python train.py --model="autoregressive pixel model" --dataset="small renderings of single solids in any pose" --train_examples=395000 --image_size=16 --horizontal_flip=false --levels_per_channel=4 --vocab_size=65 --arch="transformer_decoder" --width=256 --layers=6 --norm="layernorm" --norm_position="pre" --activation="geglu" --mlp_ratio=2 --head_dim=64 --fused_qkv=true --bias="none" --qk_norm=false --parallel_block=false --inner_norm=false --positions="learned" --tie_embeddings=true --init="torch_default" --residual_init="none" --optimizer="soap" --beta2=0.95 --lr=0.0015 --beta1=0.95 --shampoo_beta=0.95 --eps=1e-08 --precondition_frequency=16 --max_precond_dim=1536 --one_sided=false --adamw_lr_other_params=0.0027 --grad_clip=1.0 --steps=25200 --batch_size=256 --epochs=16.3 --lr_schedule="cosine" --final_lr_fraction=0.01 --warmup_steps=1260 --weight_decay=0.04 --adamw_weight_decay_other_params=0.01
Rows from block 2 of a small autoregressive pixel model, named by matrix and row number. Rows with one number belong to one neuron. Each number is 128 + 24 x the weight over its row's rms, rounded and kept within 0 to 255. All counts start at 0. Numbers have three digits each. After the name is the row's rms in percent of the matrix's.
After each neuron's rows are labels from the 100 images, of 14848, where the neuron reaches its largest size: "top examples" is what is common among them. Only what is clearly more common there than usual is listed. The data: small renderings of single solids in any pose.
# gate: MLP gate (model.blocks.2.mlp.gate.weight, 512x256), inputs 172-255
# fc1: MLP up (model.blocks.2.mlp.fc1.weight, 512x256), inputs 172-255
# fc2: MLP down (model.blocks.2.mlp.fc2.weight, 256x512, transposed), outputs 172-255

gate.245 103:147129128120162133128174106126146138156075116159149170089170141116135153106128088162127118138121122080115122080121096162093106135109080113113095144084106110116137133104150126128152124088169121139157132108127110139138202143106110088113111140095146134140
fc1.245 096:143137143083124133114152104121108146089140145146209133109104132084162154078104074114140134116119123103124151115112133145154103128135142125095147085153104128119142086126111141141141136090143160149136124119044134132120143140102143082128161105175091164109
fc2.245 098:137140145084133107142113121144099113123124140106124099139125146142143105133122107105116172107153159146110141134120115117115169090168104115097157145092087138139097112116124080127138157149115129127108110158113142135162119132097147142107144134120132122143
top examples: torus

gate.430 102:112135150134110162154109119107171142175136087137103116152104120125101119128154166134132148132132126169090100172118157145107101139143105140138123148148107140084137146153157052115114127154116136121110154156169138115153102128117147140126116138114123124101
fc1.430 098:150155179069145175153088083117136121146146130129108124151132167075130140089120149135121156120102158120103170101113097134167137157106095137141121179146088084121155113071165125104128141155091121112155159139149137126106100099143126127112164081183137136117
fc2.430 103:108146147130119128134100137163169132156109102102160136093147120120098110132146177157182165146096119123119143141110155150155143131081173136135130091119126151145178080119156102140139112149105112097133099111128128145090108120113135155110164139196115101136
top examples: blue

gate.354 096:167168135069090072140171157135150144099101121164159108170151139139176150115121166141116131098107123135153143130107117095131152122094092127149117139121127122134155118143144164138160110103139081163142105141172130098140173143146107156094128107140165094141
fc1.354 085:147136145125132158125152131177130125170142135123155102168129085107138115105087107151130146138149143120144148130113156139113150088136135093103113135075102182094156145076111097181119152120122162111105116150145125124065119164143139146145134131140121124098
fc2.354 101:147154126123125090107118105139111144127118151143148109116155104078137144105096133152120118127134112118111133145090114103131108139091123124127134126099133104146114104147126157127125150116131083120139133142130154113162135107089103149063155138161155097136
top examples: purple; teal

gate.140 106:146097138156091147158134121113136157088118170128141128140109080100108089092101111120151133117150148118125140055098134146125110159121113124146115135112135129130109131123149115144147109164080144136154162128118160121109104146113102146131113154144162122144
fc1.140 098:138131124142119149135125100143137204131122117126089129169140106150130122114090159064129134080111106113074123100106128109140162127159106084103139134107107136112145133117156130162123113112114105152137163128090121075147124152136149165130082138135151152163
fc2.140 103:131120141101159134115129117097096110110155077133149134095139136146168133126134109175085105132132142122158133136165183113120163132160103139167147112111072152137138129146112129122114086124141121133084127134161122157137135107123119123158103158120130132077
top examples: metallic

gate.38 105:157113114112122145185123130123131111121127079122171101120173168134108136156122147143121167140190120144129113153133125082142121116123118111138141106145091124146092127111150080094159114180120125129123103097129138095118114133113108105126127141099140099135
fc1.38 108:126113101140110129165126093118131140114102131116146113126157114122138155100135122135130127140122109119124087112141162137115123171138123077142092077188113128122143157130141169124101141140143109193125127139108086167149100162106165108142101165098117136106
fc2.38 105:132136134130112092187123106166119154142107145120192164132129102108096129116165106143080142114068121137105108148110101127115113115188114115157128132123099151110152108162115164145137160112116133087136094083173105122161155136102146068142127124159118114149
top examples: cube frame; torus

gate.382 100:167127145144142122155120102161125132089119095123143112129134161151145100115084099110136138108123116141106106093186136123123159159111103111145148116141079143130162108150144158120134136122098134157142137137132127080080128135101128139173138209125109143117
fc1.382 093:122092132181099101132130109133117158148136144100081127162112099144107098158133157112168116148142119142120084107126100133126145151108110161108092145093141135114124110164116112121112104114131115089128099145137149134113119111125123081088156079118134137099
fc2.382 090:133177130160164143121124117135139091141123141116092141110138149129180104081140132123125127144116161151139149170114180134146108117123138168129162108131112173115130131147153149110141085127075130141140165108106108179121141140100148187146117159079121100109
top examples: metallic; white

gate.441 101:116081134127103115108141126098109098161121127114136152147171137151127105118106111157127136166098184139140134169129148175176084135159153137166117099132134088118158103116116148110112077122082108100116118154110164073131102137133075141120137105087076157109
fc1.441 106:118082112128168097144059159135141132162102102109135105146129119093100124154157143084150099113136148133161090104151156181100112133084145110161130146128101183141118138142141140109083138152138135158100094126124128140123107181076134108126119139099128117112
fc2.441 100:191128166130157135082155118115136123087115152143116099164085113138159122132137163131128143105093099127139130163153107082178077152096100112073101139122147116112115138060156157118166150114138115125152120133072131124144154129119094151125103100124143154112
top examples: jack; star block

gate.461 099:133153144134167103135139103142145108137140113091143167187142200119158111107110133104140102144131121159146118099135130125111113136102103161141136118086174138154096089155115127103148118114159173139162121095118131167102111141125149104097143080138126140166
fc1.461 106:123121128123163087115123141144148092139139081133149067106211146122134153154115120100120158135114144111137164122135109147138128070146119130126131094113113071179121114112137140133111123141082116119138150114130129144129163104094091149122146148100145114131
fc2.461 095:132137127116115168122106169156113143074131131123104169135099128146104090158114113096154138089105135147140100170135123117129141143165169152150147122113154118107133107124099161140142097120132127112122138110138126119099103144131149118103150127138151114140
top examples: torus

gate.253 106:137126144137148117135088086124152154138140072121087124119148118154117094141125171158125112133124077175131115119129161152164117126124119105125112110123147114110131097093100088082075127136164110130101118125098138068124072103168141094122133157092115147106
fc1.253 105:124150175149098117121146156116093142112151151115145156159125176091128111140089107186149135140161143113099183166171139128168121087097124142126175104151132105146142148137160151118145167181121171116143109139140129172154142123143102142126134113139159126114
fc2.253 102:125121134173130119155134077114137115152153108147152150134172103118176135120113152131129095108112126141103157120153128117114121130114114125157102174159182138114133150134133116128106099128154151153139122124146089104118138142140109121144108089137087145147
top examples: spring; cube frame

gate.484 098:104161119108130111124145152140158135113090116138110103131108154106095099121074129130127122160181134097126100162084153104119111123175142125088116109082139127148150148177140091145127141137116111096142148135137139151141151152128139132114160089119154146147
fc1.484 096:115143103150095142160114106121143110094094140159167135156144128140093128135059121147141127156097149077129125137088171127135110116132136117111153152098111153163134176100055138122108167120141117117133091143129149132126132177089134132108116152100106118127
fc2.484 101:109126101115174159131108161140109117150134138102164105129132106152139167128140115147191145130129132116126156104115153137150124100110164142187122170099133120117119139090137141136133146141083162149144106123115120153156120166106057139161145125164087103086
top examples: blue

gate.257 097:112126079126105134153121151115122104108133070115119140114108123128136154102104110078145110170123117135108110118114153134143108131173129123114149161124105144105095112149162134116134143129159110156146126128175164133141125166114104104146099128146139154147
fc1.257 104:161084160128129127127098130146165094100141162088150137135140125139152151137132166176147112118136140148139162118114117149193159109157084164127144089132126113135169148121093122140107157099102114099105112120120127093135114099150144149102148126134112101122
fc2.257 092:176192127130108123106104106115134139137129139100149074121118126106137124162124109118111138148147155086139105156175144142170108128142149088118125161152123137154135122142115112183121122141136098162095136136110146115152160156141121127170107161171161159133
top examples: blue

gate.494 104:141107099136157104169113150090086140134132130140108121157097131129138124160090133120095152141143110110145145164166129142130088123154152147151115121121108112165116085098174160115165121122107105126121129109133132140109124128138150125135154100108093131109
fc1.494 097:080124139121130142096112126119114156097100138125136110128145134138157127159156108108117106158118132136091168167136132112111084122102173113117168136092120147154111101131085174083152096147133176158116108132111171123124108164161163170158114121138150129174
fc2.494 099:145135142124148111184127138123111117176081125125150117139172111137075140131142134115137081125120149121130133117132180115141103139117149138119127116134132131157138173174127117091103106113120135119106144138157111144142132097068115140148127109135147144161
top examples: jack

gate.393 099:176152151087101092160123125139162126162106112122128183127182049136116095119131101108123147108180136152125094085144139128093128139124080104116132166099103110087134113108142165159106158099129121141122135122126137132095133157120123111138088122120113134137
fc1.393 090:127105120117163149114115164093105166127147101119147143129106111066141110145088113117101138114106173112123141128143114179172154159122144113138155098065129191155151134115116155121156108139152101131090120134136145129114088132139132132146138147097102168141
fc2.393 105:136118140125127108128128108129106124147085118141124202099133090128124121110107106132094171119124131133161123159095124115095152101121137152132146118073129087093148042127131142111142099073119178122161153102152146112097107094143119101123132108114115110164
top examples: red

gate.455 097:121130136113138093134143150154124143149097138105135117159106142145077111119105112113119143138124120119156121129105108110103110098090142104172127098113185141135102111180122086111133104151140132091143079148083181160125092145164135133097148154149103151149
fc1.455 098:142118108164124120139167164115157175102118120125120138131161120121120085132090126105107118099158134082160191132171114097083108164138126118112135114134132133129138126123123144106129139116165144134140152112101184134145097164140142121089193094121107148120
fc2.455 109:096160161154193133122102122105151163153157139127146122132127107105144144163134107108102147124144118113121129142163113139164191115116106139102125118138066152126146084157117145131124110165135126142154170107111138133126107158128114104133157148145123125084
top examples: spring

gate.62 100:163132118176092123114086094148145132088150099131135103093111082132124084113134126123107093166177113118127137138162172105161105131095117131134129125145073155105128129118127120095125137131112094116111148166148110114115116081124104168122124150095146119165
fc1.62 113:079115130096108170085136136145140134092131122116139142144100104112113159100138137120134156126108122068153105124102164146147103091157116137126127166142109112112135136133128101104124099142156163112131178110188169112147125139132141161129127120149127114076
fc2.62 108:130064142132144129139117127121120150152137139111116088169105125124078142109125152118108114118127112127120130070076145094138121135120159117091117125161146138118112147127088142148067139114152115135144150164135130152134147166089109090074114149099170118170
top examples: white

gate.103 105:109141079133152114134111128129151105117085141133127118137111135110140124135167127151127134091123113135140140114168155142150091111145141118094094121096101104115136161170178100154141122132186129133131122122138145175107142109129118097108126118113144152093
fc1.103 103:115128163132134176096121131109111142123142169136107084094104106137110137107138082113176119110151119128110126124108097128133120139102167108149159143168139149154162139130126171138131088135169106139132155107135154108130095124114121147110099132156165118112
fc2.103 097:131120126125162144182119156125096155086107133146111167128103122143117181122139123089145119145096128111128130097158125147099100122150108102142132138117129099148181150126146096153130141138119153121169087122147131118163132174104107148134073132144166076074
top examples: white

gate.93 096:143150139163102105129119061115143111112127098164149153100147122107088135079150160108148144088148118136133142098146156108116112168156133115113142125109133164124161132137110160110127152125130147107118138098156130119088144114130090161078108101116166131142
fc1.93 097:096134111108131096158156117165093113139120144123171120127122128121149122123118135172149074161091136158133079174146155133108121117091141118129074130144114111140093143120103107147107124127099126115130101168073134104117076146123134134140148142150132156139
fc2.93 087:134131146120135127113170150122127134130166127075106115116149126134129122117115156110112106120120138154129134120133146127092161121143107113107161174134159112149147163155107148146153138094138099067112153140133165150163154131145128127148095119125153080116
top examples: blue

gate.469 095:150122135107159125159092173132112090117167144181116096126167133125090084117117198110163155111144155145104090124132142161105129123117144148102115100112125081123114126085114157128146132140113160112091141145125115123084149106081175121116136117139146159126
fc1.469 098:144112101060096128135167146168122172105148094125100129132129137119154116157143116182139152113150121101142141126106113144125112140137151122163102108136077144112144106101130116148141157142129118115084109151149176106151081136135118120086158097153173166124
fc2.469 106:143126077150136169043134134109119134161101132154084156147132120165176133150158146130131049127072103123109114158114131091121123113143124095139133107131133168148138130111147083156078100155156077150151120129111132152117119110159119123135079120113126111067
top examples: jack; star block

gate.216 125:138116120141148165097162148153141151145104132094139129124100122170128085117120135102145119120096109139113118133162132122067121158112122144114116142140137142170098127099147166176072164120176161102160145152164146137146174135124151137104113108106116126127
fc1.216 103:116178137083099135158131144120126139126127145096149122149117082136132157135148094106154120110153144151121138133146148136138114110126127123168113112151132122122096126162068176126163125144091136113152109174115139164122150118127165128174143148130135171104
fc2.216 095:160108100170135145130057101137094169094149137169136098133148129099134092104147156158104145135152168122127078085114114142154123149105130103109105091120107155103132162119179126132093150160134124130119104099100146097137125114112105119174123133140127114150
top examples: octahedron

gate.320 124:160169134149109178148107110127186133172123113107134147154115096153155097137137172144161097113109143157132090144145116122113143116141117147134110118096129153119111080113155120113172125174109146118105130148122197126114097088102098123086105053138113102117
fc1.320 124:140132154128128150160096113112156121123149127127122097178100116139124150139080126095122144117129111099129139196114148147102170109140140094128123071167075123130136129081118111140088124171168127131116141117087143105162135114154111147084132170122170121127
fc2.320 114:125186123162146138132161119091126127121133117147147131122119131112161140115130152117117098155103135165118109135127135137107150147109130128083143129149094117099188131131135095124126143124123185146111091115160124126112107098113108162095134118142096147152
top examples: jack; star block

gate.376 120:127148087108152118107155129090121099122106183100184123132159140140130153135133127153138131099152138123166132133147096138099131132150090194130157143150121107131115094130146134145097110075109129144110086086142146090148130121103140080130121099100130150120
fc1.376 120:121113158148070100127149129139163133139129116150119117183107146107142123130138140121136087142090111113102113119140136122159116128156196107113090118113139142141150109113113138127142155125128149133152173135143138161149146155157098162119160168174140134123
fc2.376 115:111117115131114132132130114107087126122121094117169105108123150143143148105156173118158080145122105086122119091113118134106130132153167075138126149105178150141108106147119120108101138104146102134105090151147142159130130104187130139112136149175117084128
top examples: spring

gate.137 098:168090121133149141155108081137123132166155120112125121124124145125120098154104124099134145146111139150112060136097137162148142078113139154150118105138151149160146109165097104133156121155094086125113131110121119149095145109100092110122188111118122127054
fc1.137 100:116141151104100121080110158104146171136131141162159116126086176157137135130162154116110097133131131115111107125067150139138083162154127106111116128138149178096116129129065092110102131137161106133115125142073187125118127138139138136095172139091128104135
fc2.137 099:163149092110156144110119146091113097105107182150129129132157111137177142122160140126150112144122165180146118136144155107149122096114119124127149130099099089127140151099144166107140125118107101153147045157133088174135120136136153145146115156155115154137
top examples: jack

gate.1 093:137128122138137109152147135170127124121155144122101111120152113130118133098106067132170120142105148141093155135120132156113102108156105107141109095122145099144150151131108124151135159113128147121106130114122113107121124141120132126121112068204124149102
fc1.1 111:140114116130087091099100145155154102065130118103159124100158112180069122180121126135107188109153118111138118119135158146092177127131172173128109177122159127150150133106114154114139148125125090156164124102144154181154111119122133094093149162136170123132
fc2.1 079:112126125090084171158106111093095151139122136134115129137069120127150098071127153093137084122146111147110147108163097143158081135132105111129123094121161112094107129126144143149127118112154113105096135170103166099117148128161154120130141151107115122115
top examples: purple

gate.256 101:131115112142164193133129122133124156107167141154160110148103123141094136107088106077129107127151097126090141106115153112125151153133087108144162098079141139131121132140125089139193124124128151125127141133138132113110133132109130148157158155121130095074
fc1.256 099:086153161098108148114151152093081136136145129140137152096119151142133154100098174147145168196082108112129133152117116133124160160151108135142147130110100107144130142084125113109125150153143144095088095148169182140111101122181130123106112094147108109145
fc2.256 106:103124120142156095104103169133174129134103112158153126111112115138154137142107129122115127116095108116143107114161146159110099110110165131084137122131112191129173160172144086126116170169169141155107096107116103170124127163096119119168124123141119082096
top examples: white

gate.101 105:140109136093084122099151164117070114102118151121110103137128104158117149089193150097145106168123100130071111167112120109127084124097109163151130092136143123112124110135113096133124106091152124118122145142096146096126115126156103130129114151105180112117
fc1.101 100:124166111129152134151125147118141142100137161128105128154124151129163119189149128157125092140165148118123110113135123112126164097106181105129120154138101167118131146169103135192117146119075106136168121122143110094125132132122198157113129105129131144135
fc2.101 110:133132119063126152124143101125110121163147108146140111118114121123129088114125153125096115147133132153111145150108131128096130125125148128151131145094097115092140122093121111130095127088153094129151085107115113158110097138125118159113128148134163095123
top examples: metallic

gate.166 103:139096069146072144150126133113119151124100123147166153093151137128154125111109153112125098121113176120124089106120123132101071110155069124131163104074165136105113103089123119155086130116128168122162116096163123075129114098188119080131113125107120125119
fc1.166 090:100155155131152123153128144104112160139127142102117141145091142106138130165118146147127122117110143130099183146133104110121176135139162130145119175147144125143144123129121104088128136125121071163151146142094105119156138103123105145132121136160152107122
fc2.166 102:120137120108127148121144148090149087113128135144120163131132135134143125114147115135153159086147151132141080161140148129117118175148116130133128112146118144108142122130118138111103091114189087150138124098149120103094120097160082130134171113109108098178
top examples: red

gate.321 100:143122154118056088146146135135105132140120121131123110114116142172088096147143125110094112092094118122106131093126107126133124151088127126130099105129103154141169152153130134134100150124120159134098108141093127150136103167111131131155092123112163151122
fc1.321 100:085123133122139115136123181090152148125149154146093145135165149082132132094122110121139128136107125145104201166162135080131115173120123102131141147113140136140112090134124166062140116126128127148085108146148141160104182104166166114119153147128078157135
fc2.321 092:128112134160137119096128126135051120111157125118141150154101114168137127161144112165129123130128119132138080087108131136110143111136146112090113111137094102126145184128146119170156132122165101110109126141116104124085156129142117119122122156091171112129
top examples: white

gate.132 088:106134090123131158127108110146151150123087094123113117134166121119123103141110122129103116148088093112125128077154144133145135150144090164130122145083161140175161160122134107096122162114132160113137131106126103083113119145124142084166087137131175138153
fc1.132 098:137116117149157168149115151115133123161103115144138110092154141111150125135115134128103080124093092153135149106166118140127111141112141091101146153158148108158211130154115125126125135116151117133074162100114113092138139118117146116119103077123167089161
fc2.132 098:110134108145115125100131143088125186123155141150143178174150120103133164166119138120104135153177157122116153141102149151089116115132099143163124136113101124099113140131118111120123168108134164166138126126132108100086150148168145169136134158103125151113
top examples: white

gate.379 099:115190106167172096113109140115118098092123129125105150098115160151112106120102143151139125150127135124101153122130122126099101097130062171106129115105147130160120125182122127156133143112178151091125070155108131098118142161141080119126140141116119105126
fc1.379 099:127146092132154159105133126118125128133093130151172154075114149150121140108121146148155143149106129135094139106143165050146137089146091092106117102098135138127149127123153128124169135121122157101095118142153103107138130100124125122142105147111119073129
fc2.379 101:127158165134119167151106153143074132122150141157107082131085085087074151097146123120123146141089113137151134151097130160152142164139131135131086210152117108154165104129161142136180120140138117147163136133113138139155138170133130133130120086157112168142
top examples: purple

gate.217 098:132114095141136158163129123116116140195142146131135143157149145146129132140150120105139141112146102104156109130167113147134144112090144149104133126173144105131097134116144099146151102135136110139145095135130114153136120136129145141134151095108128143141
fc1.217 101:126126125129144148143113130117109149145151114097164122141153114121154129160159116150175136127126163143078079098156112112119166139121132108151148139092089163155157155067100101130109143115144100127141138124129117112163131143127117098114116177158121157138
fc2.217 103:143143138124109140149114132145146122142099125115153121163070155146136140100161149181118136154137161120161136112158106124132119126142151123130128133153097133158103095111127146097127186160151148132125111182103102106168126170136119134122145146099107089139
top examples: spring

gate.195 125:114114086130118173131115101153144116181112115132141140138135081072124079122087123078082120114170108110136086117155113117127071062121120126097163111109109134130127116123139063094098125117111147140104166112129104114136095121174123146112152139077139090097
fc1.195 118:140106107143109132172106102130117139144156126140169139128153134084162136130104136105090128119172123095118120098122131090101107084136097127097154117114113109186112127137136130116132120119103155130093095087124096102104136108123151111098166150152120146101
fc2.195 113:117127140116132132103138154095172128124159109167100104153119161089139162111117124099112106131148137147135118126114111120120151095121142085077097130114152118177111134092110068146155122125151137080127137129161102148150161104141169126170137106138155136094
top examples: metallic; sphere; egg

gate.131 097:116073122125092114131150105116108107098104124179110148164165130129101140122120111119119115146104134096110168132122142147142141137157097096135110106115140149121205105152101129102149125126161166151162104112149139121088117099141102133116116137121107125139
fc1.131 085:127128110118100139084064135103120116104124120092116161166142074134128131149135119142123093182143131153141108119130152146101146081114162154139100121099145161120104104125138072148109147118157144141096152085109124134143154156148148170116115130149173141096
fc2.131 094:162160121126122125136135100105144113154165099163129121144156105121153115135157150137145111142087161143100122094165126114154162172136146116131135115128166173145168144136111180088157082103158114124136125179117162113144150152137125130121150149117122100134
top examples: torus

gate.107 099:100153171123136107121127131126170165112109159105137124101120137149134135088120104129132119153120154131143109133132172147145127128120129100115129101132157149122142154138074099122087148196117124146110128157171135139136094140158104131167141187124126136110
fc1.107 103:170131053142109150147102140124157121111099142097135151100128115141101114148101124138117093111112115156109122134117133136127095123117139174093141142139129138115088141162150137102078163164174120097143123106175133119122124105142070123137137131146113130106
fc2.107 108:160167157116148158109143109137069138115124118099104114117108151175073093169133140083126215139152069090158122119119147112141151148170144132157099120128108106072125116124111172146146118124097127179110147130113176111130146147130146126113122131144130138118
top examples: spring

gate.294 096:094097061104145160067140136124147145140137114115111113145118143141157112089151170098100074128146130123093114117146141128119154134115134106122115133165153116148166116124116096101121141122082126125113109195104130146088125136176103120112114128078088146121
fc1.294 102:135154170125130117150115174197118137138116120123151117152131132133113165138181112147145126148165144081121103159088130154093142111106138146125121120077131124153121106112173169132107120146130142146190136128140153117158167134093121152143153088127157095107
fc2.294 108:098115127137109134139110096140175122127101132132128161161103131165109173109167132113128156147106116106115120174082122148089123122080159109077116139122131147131150112101145120101127142128123114169136092129101190085100098113115126156126159136118170118120
top examples: spring

gate.80 100:148144094162138112131140122170119125092193128120096125131127180120133126124127131043106177120143113118128112098109138131144119140142159117095114105143166170143101114129131121111128095088137101166115109113135118129115105121108144168126088136168132116113
fc1.80 091:143154149107127122154128107108142124139110142126161109149146108146122124148153120138121062119080167159114127141124098136077126108118108125153125168143072110147132131122130101118136168103133131083119163153119119130115155134160133121090131154141124151120
fc2.80 095:145137142141131154105105126134125107138116147155133117094117175125137152093127124133109120102149094111078134098143118159134136148142138101102151141134133117152131108121169121089088076147145099165111103123107138121123114084137137116178127102173163142148
top examples: red

gate.509 104:145093091124125111146118138132107131160087127105090108108122152158131158107130129107100045133163114139106171168128112089101130146133101129085162110081080115140157120123148124092143166113156151154117107164121144146154103131141120145145122168113129097097
fc1.509 097:124136093132114139128125113189072092100087100092163144154135136147126101175141119149091093096128087111133125067096138149154100124118139116136124121139131107121113146177143140122133148126132148138148120114150166149112153103115126121134100126094109101130
fc2.509 100:132131123107164124114104111115114153108111137136130122112116089098113108102122133126144146123149092152091152130165141092123157120144159143107112158145117132100121144072097154140114115148129145154189147113108112096137159137119155143078148126163119176153
top examples: white

gate.231 118:125090121124166133107139164108085167102089131156129182100105170172137149152118095133150183136208109185151104159138138157137128089122137110098118091133153087173101152126117143116123113125138145164144110125165084091137089143138144099126104136112163134138
fc1.231 128:103122123099116165150144107113102128109070159110141139149103128125118140118110092184122102135129169126090112114084157056137068127098141141117148121174139109126100137146101143132135124114140150156150128127187097112134160133117123118157093104113124097139
fc2.231 118:109126178106124135145145109092121105139123109119177161084125114119104111074072188125119133127138142086101149127086090092166122150113176165152158082143123082152104172177079156131143123121136126078111172133162142098166165138126094136088114118092138113118
top examples: spring; cube frame

gate.296 089:144101135157128120139111195111122119104138091120125161116164091123148148143100139139098160140141146115159169102156123169150120121124096121127090122101154161143153125121081090136128137123102120126118110077168073141152131121135067137130136151081150129133
fc1.296 092:102110130118111151119138144099149140135065120125128103120099150131135147126096083119095137114146129101113073109144129112153124114153129166160139093124172112111123109132096187147133138164128171142151132171104084115129127114131110161127131077182122103137
fc2.296 098:097121114107118135143124134102140147155154151142111133114105125115119127123155168040140130132127119104107143125150125121151180135126148153108140174120123102128137127141112142151177099172115093099112076166165073125134152149113143080109120130159138145104
top examples: red; orange

gate.323 093:136119112138107090119145150173134117185116151104164115158107173159121116138108113110143111145093090120126130075123121092085156179107130113133180099152157108129129164100098153154104083084104134147145165126119150137117159123116172149144095123097137117143
fc1.323 094:142136106106099103143138167119106140097084107118111121101121153142128089169125148121151151145116130104139104174161107115111161080114141110122184122133145131120077143116112131126149116121128112119148079128100111127147095120136120154119156147099107103125
fc2.323 103:131143149124119085098124146096144124137171125110122145134130147072106168117142128110107103123166132085147122114117068145188141139132196166155091127125121176142126166122101116112099182112142103137089141154144125109142136135116171116139099140116139119086
top examples: jack; star block

gate.215 090:087101124106139140123122167083122110117108152148135137056119116110115124119110133162118125168144152135131096141115125133127132114134112123132123132107134127091131143115143150115206137153109118127153110118085144148113139118142097070113089148117139115147
fc1.215 103:109122130119104132107143126129095112129140151109147100090108151196179137111163093168131101142150110138131117134116102110128134132150125138091112099154132142099111151140106130147172157141138121122132147124147102169127105157087114094154110142106125116100
fc2.215 092:136131113144145108140117139129166155122150128105092154142148136112127065173112120120173167088153099095149158137183118121132104081137124133113144148133105060134135098134170151112122106126119127121096130158106081097132154101141106164127110188141124127149
top examples: white

gate.51 096:097171179134149146147135135117147110052136097156171129096127156146122129137134087143129121147115116163145070125100129126154146120093139127142104123154120121148134127098162107181112110119115106097136097136107106085130133092136129124130154147134137176153
fc1.51 096:139120135111119125151147118135087152141151135134151118118179140117110093156112164147128151124144144077094166125088111105137093110086151149164141128090144148097119152140135140104143095106115153166160126132170101096134135128136104114118120147114107162161
fc2.51 100:134124166132120116127082098186163118132085105163138140144091110085110147107143153137120106163070109124137137133170090132101143093143114120152097081165128124139086131149099116143105150113122129147116189162151158145118144137165130113161104123102164158123
top examples: torus

gate.333 103:128123132113170127144110109116158150156135076114120138164130136110119150157134117128093159124119131141136130103125134118101168110119136150165127132145151126123154117133111155109095064144111146157098153131123135109144140129109129087136179078122117116140
fc1.333 098:100132165122134127136108110117090084116154133157083145136124096117099082133124146156144142148139132120151107133168170119110094099134141146116165121145102134104130145143140130097110157152101139175173091138082172148117125171150115116135119122109147129091
fc2.333 106:177070138122097143157134147123132131152102147137140147114123129148139118114125140101151097103130103129110124128118118133144110158123138144111093121119094139074163136155098164123133120158147141087168121124117088115143141105173111118122153129127140134126
top examples: cube frame

gate.424 110:077125101119102148144089098124092149109091113128138087156177120152133109138135158108114110102094124095173170142135104158149130148098148129153089117124115107174130123131138151134105133127112141094141144158127093094114133140145136116115113162128114161128
fc1.424 107:121149126143106117187108115122138139121106113170117121103174122107176148109148131129135102078129114138108083129152112138183096092114091111133093093137149137145115151143143104128098121117113132118134085141084152117092099137155138158126151110156110186117
fc2.424 114:108160138136102128126139143127079113130122073132122147148152136095147122147120148140120159123106134151149125114186118123102104086140099156115143171094158132165121097148150111147108153155147107123172108100139090163120168118139145165096133115101117174142
top examples: metallic; sphere

gate.370 101:088161106109129113159137134143128124130095124111139177091129143143088138114113135103137115186105079156147118109169128117133193132111150112120124155116134112157150109135100106135146143083119144099099142080078132103119143139111157081136132141126153200157
fc1.370 096:147175127167115107139109182149164124144111133091099141143124103110116129117196154138107185145080113115144147141131133140137149120101120162130149173135134102141150126155140119164135128144100150178089191106133145141120079099140130118098128112107146126146
fc2.370 097:138096101155121130167113096116105142106181149136130123152174105153140128135114132148122169120151175156145090137145125096154108126216144132133097117137125146123105108111150152150151136177120098115134080159181144130126159160131091152151148112147094098138
top examples: jack